{
  "encoder_arch": "convnext_v2",
  "model": "image FSQ autoencoder",
  "dataset": "drawn small creatures on textured ground",
  "train_examples": 203450,
  "image_size": 48,
  "crop_scale_min": 0.8,
  "horizontal_flip": true,
  "bottleneck": "fsq",
  "downsampling_factor": 4,
  "encoder_isotropic": false,
  "encoder_norm": "layernorm",
  "encoder_activation": "gelu_tanh",
  "encoder_mlp_ratio": 2,
  "encoder_inner_norm": false,
  "encoder_moe": "expert_choice",
  "encoder_num_experts": 64,
  "encoder_moe_every": 2,
  "encoder_expert_mlp_ratio": 0.5,
  "encoder_experts_per_token": 2,
  "encoder_shared_expert": false,
  "encoder_patch_size": [2, 2],
  "encoder_depths": [7, 7],
  "encoder_widths": [64, 128],
  "encoder_kernel_size": 7,
  "loss": "mse",
  "latent_channels": 6,
  "decoder_norm": "groupnorm",
  "decoder_activation": "relu",
  "decoder_weight_standardization": false,
  "decoder_widths": [64, 128, 256],
  "decoder_blocks_per_level": 2,
  "decoder_block": "plain",
  "decoder_attention": false,
  "decoder_upsampling": "pixel_shuffle",
  "levels": 7,
  "residual_init": "scaled_by_depth",
  "optimizer": "muon",
  "muon_scale": "original",
  "lr": 0.027,
  "momentum": 0.95,
  "nesterov": false,
  "orthogonalizer": "newton_schulz_5",
  "adamw_lr_other_params": 0.002,
  "grad_clip": 5.0,
  "steps": 19500,
  "batch_size": 192,
  "epochs": 18.4,
  "lr_schedule": "poly",
  "final_lr_fraction": 0.01,
  "warmup_steps": 390,
  "weight_decay": 0.0,
  "adamw_weight_decay_other_params": 0
}
Rows from block 4 of the encoder of a small image FSQ autoencoder, named by matrix and row number. Rows with one number belong to one neuron. Each number is 128 + 24 x the weight over its row's rms, rounded and kept within 0 to 255. All counts start at 0. Numbers have three digits each. After the name is the row's rms in percent of the matrix's.
Before each neuron's rows are labels from the 100 images, of 14976, where the neuron reaches its highest value: "responds to" is what is common among them. Only what is clearly more common there than usual is listed. The data: drawn small creatures on textured ground.
# fc1: MLP up (encoder.blocks.4.mlp.fc1.weight, 128x64), inputs 0-63
# fc2: MLP down (encoder.blocks.4.mlp.fc2.weight, 64x128, transposed), outputs 0-63

responds to: spider; black; beetle
fc1.123 077:124116146143151153123129134112143145119134137134100134138140161085164144139132099126175116131096152147116126135137085125168143074121136084163098136133118136102146110081084138117102152196113126
fc2.123 071:111140149158202128140127138118112118142151123106103142157138134133110128112100101122131129035109141136101138128106101124125124125152146113182155132132107101127079131149127158132102106090121134

responds to: small; white; jellyfish
fc1.14 084:071174152139138119123162103151107128131140132129137117116059134185099130129097132114085091127127160151178140101118141119141123161134126135160112079145119141117139139143132107132118122124102164
fc2.14 071:143164138085098147109112111070099138136119123131144117133113144178129120098131150098172135134129071133122172122148156133110165127143089193138117134093107141111119138142134117143117106148114144

responds to: green; black
fc1.111 087:157107124147149127111119097121103145110133100114103135138136131101114134067098128109134120117149066124152092129128163153106108150106141106194134183140133148126099136147158105076140133125128124
fc2.111 071:116121162148133138111131115149112097114096138117120199118125132113137197164145139177109139109164100120124138137130151094173141115113136140117113121098119132136148135129124146103146050119135136

responds to: black; crab
fc1.37 079:115144199151138114099117114152104119150140162122084114115135125102142112129137122135127126134113094135111142126095117107107117114126123153101142107124179185129123125111083066103095170151135115
fc2.37 096:137109131151128147146132115153129101126120137148111095162101131164127144148103072150141126059095120144116115127108141124131101135127176140105094154180133131133085138108147138112166103077123112

responds to: beetle; white
fc1.117 081:125137132137086120095150150130088125097144134106142142107106101133131138106107146128136170141118066100119138191125098088137104119158153124125099157108111161152143124130076092131122111168131128
fc2.117 102:103107165105144108124153105106133121129143161117148110111142085135102137105099119110149135159143106148094185106137131140094096130146111187142147109153130146103122162127090119098146119118088174

responds to: yellow; orange
fc1.76 084:106143110124170163119091160152172110131120150117149151097111134078168125131116098113131097136138088101141114124125057126129131128142170111135142140123117132182114119119113087132133106129142085
fc2.76 083:117139120123125119114127110171134122102106156151143169126157143149134121203135161135099126079165161108169084119160122128183172122102140117134144113167103129112130131119122141125125151121141104

responds to: black; crab
fc1.62 104:116086124110085131099165110151102138141132145142097117122095098143121191128131134089159125133108123121081177161143138127090138149137131139095142116136150187152134112098131098131112128140094119
fc2.62 107:103118201134156099144109064094130153129118151109148128078141123137119158075115134135137130143144100155147199109131150115118143114153115153112142124127112115162130134143110149106118125139132132

responds to: spider
fc1.110 096:118141137135115087107118130146140094123137176133122097108109168103113144130116119105112134144140112125099100163162125097116107103156117125112179082138159183152115096124122136145129126188086113
fc2.110 119:127124154152156158142121090163130117135107129170095130098136100118145165116162137156086129161121146140154106092146189119120139106156111153137127103114114117185144089143112133088149139144144141

responds to: large; black; spider; colour: white
fc1.35 090:128118117147136118111154135104142087143169153148118086124092136121128207130131111140123108135099101143117121140122119124131120043126132118096128114179141166161132108107115104136118099149141136
fc2.35 101:106141157148148188121140103112085154135136144174135121128112161148111136099149138173097132120104124146134099116149179083111147112129124129081089148170143124132139120170137138086140129137134133

responds to: small; jellyfish
fc1.68 112:121120151129154100143119132139099108119163161129121093081100144096122092161133127152112109137163135107155080179173085149121100114127139122110127127134115136195116132147098107147127140141097125
fc2.68 090:146102119155152153109136147124116126105115144179102113150144133098113142115135076137073101138115187132127075144159137105132152129146154112149132156170097161129129125125108156074137130130120128

responds to: large; black; crab; creature: spider
fc1.40 090:122129092121077136140139153083157117093125129136136157126127150100092081139097123146199129135159144138103098138112153144126141093108139134180130126128142080139130122115108091095129110155124128
fc2.40 091:119135124129065121164133130193153130145145116146131115102097160122139116152157121149119141167117116152115117099133129109149103179152110123138168136098145139134157127135136070134141146112181156

responds to: black; beetle; spider
fc1.107 079:114105132115110137146123117103148060159153132101104111144143133096135077137118102118150147133133089158124124116168148098124155095100194114116144106160137180125118124112138133139109130150117166
fc2.107 077:075125102096167149159104135119100154145130133124141138148125131143108122095128144111122131048105127141090135106169093121141117147113127122084134168095113147151143120083124099124138150142116096

responds to: teal
fc1.19 084:108112139139197140166193074132095139145111142110168129126121155138097112150133148131141139137144149152137134105081113142141127122134106139117137139110182140114141124108131097139132133140177088
fc2.19 077:087127153158126133156126117146143119142141132133162146121102162143131164119129152150127143166184101153137145124122139129134145136176140150144160115190189132116112125166166162139101155128122151

responds to: small; jellyfish; crab; colour: white
fc1.65 092:166112129114142151147132072119092121161128114109136126095076139164170081129149096127127122125126144123134134129138105122116162104094134192128121178156105123125130129091092116167116120120139122
fc2.65 074:103121123155179130128136140137160142134133143169124121124141143114082140106150094145078136108102186134138110118148117140139144117141129139175158185114102171142151144143131150092146104090153122

responds to: large; beetle; spider; colour: black
fc1.10 122:116155106132145157123132130106154084130126157135119133126111134159125117134205103139162126147119155133107111140123098108165159091083125127163089121110138141088124134115126148184102126173114123
fc2.10 068:098157115145096122077115118156168103093099168102158118126111108158142136167150120146151126076131142102102138113136116110113154141091103130089095134112107156153153153123131173131125101118133105

responds to: small; spider; crab
fc1.69 101:151134096100087113098157135123139134127144182149097170110154102098118113122141111117124125126133161128128069155151129139118143127122151048153144146152150133122135109142133128090125114140084155
fc2.69 127:175152106096109126068114157108124090141114157150125111159118120142119118165119105111104119130108128137110101100069085131125133131101127091109102137120124095089098126100153130119097101130106099

responds to: teal; white
fc1.85 080:126095150110096158117121146117161140151129128104137104131177128121133133099133110114165081123097108130110143079139077146172168120147135163120144178118124124190107118099121121146124123102125130
fc2.85 083:159132103131159167159136104137164126127158175129083127161159139152124108156148124131108093165147179151142148124126105180112148124130164126107156104151127117133121151143115124124122149104071114

responds to: small; crab; jellyfish; colour: white
fc1.25 095:161115147127120139143183084118122103145148169131127110133092138167141079121148100143126096115106134146115088141138157120128162094105127142088134121139157101106078116111091145156140127114118171
fc2.25 097:158087085160149150101131154130130085070107148147103113160126105126133131128115130126100130183089113125078083151150112095139107128131125101115111154135133162116129135122140121093144098156112121

responds to: jellyfish; teal
fc1.115 069:121117128160119164125114147124167162091105164091132149121159119101146132145130098146073133131141164134101149067145102102122160145144125157151132155074100125134126125097168118126123112141148109
fc2.115 073:109129113153129207151149091129127161144129134135108124100140138126111141101129148112139107114183139139133118132149144153133140134142160190153130136150158129176108157128128137101071124135085137

responds to: yellow
fc1.91 111:114138098139080109123135138097128142156127137119097126090147055091117157116097086092136140142127148135094157127149157144143139121146105162170194132141135152126131102138125140129115155133118106
fc2.91 074:071134188152126160114145126082136168117147157132168137144180137168112097132115152121111099127119124126152137125166110111114130129103127158129132149175135125152123169145115158131118137155092143

responds to: small; black; crab; creature: spider
fc1.7 082:125140161101130109089129113079125120139076167090114135086116102114119174081078098132109119144128114160109137113150136152139113149120136105150138094148163131122132123166121124125108113119104176
fc2.7 142:183103126173172143114132156165115095107143108134107097089146142125142134119159110128118129179089122097099084105164138087140134126155146144124111127169132147117143103124138144106157149127134152

responds to: black; crab
fc1.5 102:138104100117091102098161148169102178075126158146112127154125114086128155142123125120103122124134116129085103099129181143086123147153111121142131139124154167184125136128139110106129139157121139
fc2.5 108:126168175136136129121135103084096135167129110112151148151135129149108165137124120127146153133122084156133189128101131144059133116136116148118111087112142116149135103144093106171147128118160137

responds to: jellyfish
fc1.118 174:131119093119129120115113160137111134120132147109124134146143106045129123154126136112108100124124127124125077184129102147129133123129126075136129212111127128187125139142097115128140142135139113
fc2.118 057:158130126164132126094133132133120125134128114148139158158144118115119129138140105130129094131090125108109121242129118154077142100131118077127099143102125117119140124139125117125106118093149094

responds to: beetle; crab
fc1.55 122:102119161124111115104136115072118087115122150126154183130086165121090088127146140127114139137154147108093153125115120109139153149137135136150143142150118098126096101128097142127097191168142124
fc2.55 101:166141106123141114114173134131151155113131099146117138162109106086117148132125099092105096083141107126157129136104105127129170125106072116135113105126128088081168105092144112119175123136128136

responds to: black; brown; red
fc1.101 095:136112111118178100118122104152140123122125149147101127164099110111131125119154120153087101139156151121137048114144170125111104125115135110117120133147157157153091131123143170121085138156080120
fc2.101 096:159125124121126131146116100113114121145108124106093137136115162167131123170106158110131181160116121133161123112086117152081157116115141088065123109148135101162124112129124096127168103161142108

responds to: spider; black
fc1.29 075:139133125130136135138154146099153106133119130125110142152133158101159119125169079110126165136119098106107126115118121142121136112140118149197020141123148098116110127141118146114118128107116107
fc2.29 094:155151125125131140162145128111167122129129129136106089073128151102127083093114103119139143163124101097135134134089103115099126146126103132121109143093182121185147082123125081124141150126155132

responds to: white
fc1.20 092:141100170176131126087127136117096140193100154100150114134114113102179145161085149142137124141118105126124130110115120166116110096093081104115151107152103135119118132146137109127109134148154102
fc2.20 116:136118154160135096104132092114079136131104086112158105149132148133151122171135099134134082145151119088135102129150130102124174137128170115112106141093140105081142166113089142114101150126143118

responds to: white
fc1.63 110:159113134133154134153126174137142139151169125141134087118100149113142132118076097117156148142104119135142121147154113168147107117132124105168098107100096082118094097104069150113106139115150116
fc2.63 069:133120138136119150082127120099116087144096101097131090129101126106144072111115120171120147089105155101090152144124111119151096086163128104162102126110149164114149123134159157126121130149098115

responds to: teal
fc1.47 064:081137123162148220138119112141157146106131148146091124153123147131138124118100105135112102151133160123120130108133108151146123131128105151114132169125068111112146133123122090132141122098158081
fc2.47 113:118135105122169158106123122139139138160102173147148158135088143163098125149112106161077100141157149132123135104111112125120115089114110130118155118145105104124106183105081123091168123106105139

responds to: large; beetle; black; creature: spider
fc1.46 092:200133168178116109117134127166145133127140145109119143134093154074116127152123105153119124138133117113113118153127119105123140119068130114120118075133147115139128095115096133101118130184161141
fc2.46 100:153128135169121168147166116115127167120142154168116128114147146117114144143198135149090152140141139167129104082165167134111132109120117160127106122123169122147167130146118147101138171127134145

responds to: yellow
fc1.88 109:123146100134130129108125102105130103157155154130114104110146117094129108082117123097088132139173104166124117144148105141121152132103117203141127097151142163144115128123097127086106163165122094
fc2.88 094:144115178114135126129140105160091179122117135121125125135143133128120135133131107104123144147071162136090108100141138074100150158121094138165112174115141162142147115160100106096152137149165140

responds to: beetle
fc1.73 092:150110161139152086082105121109167116129082144121121105118093175108167094129105142171139159133152101134128150115089127178142096115095104130130144107101112105138124102135139133151146157150118130
fc2.73 060:151135134100120145136084114095150128102153131088122131189073107145104138159117109132131141067149121146137116153123105126117123111094105118125102114092098103144158134131140133156089128084112094

responds to: teal; dragonfly; snake
fc1.11 087:108125120128122146111148158115145133170127121166101133081071136144114098134124086115164090144107110117132160083164147110164142117137133120131157164111122117150099105113143107163135116101112079
fc2.11 099:118119118132092134134121102118076137084125088114152121174115125127096106105083117135151147091080104116092142136108143117128111117096122115104083138140118096063111116147108119098120149121147109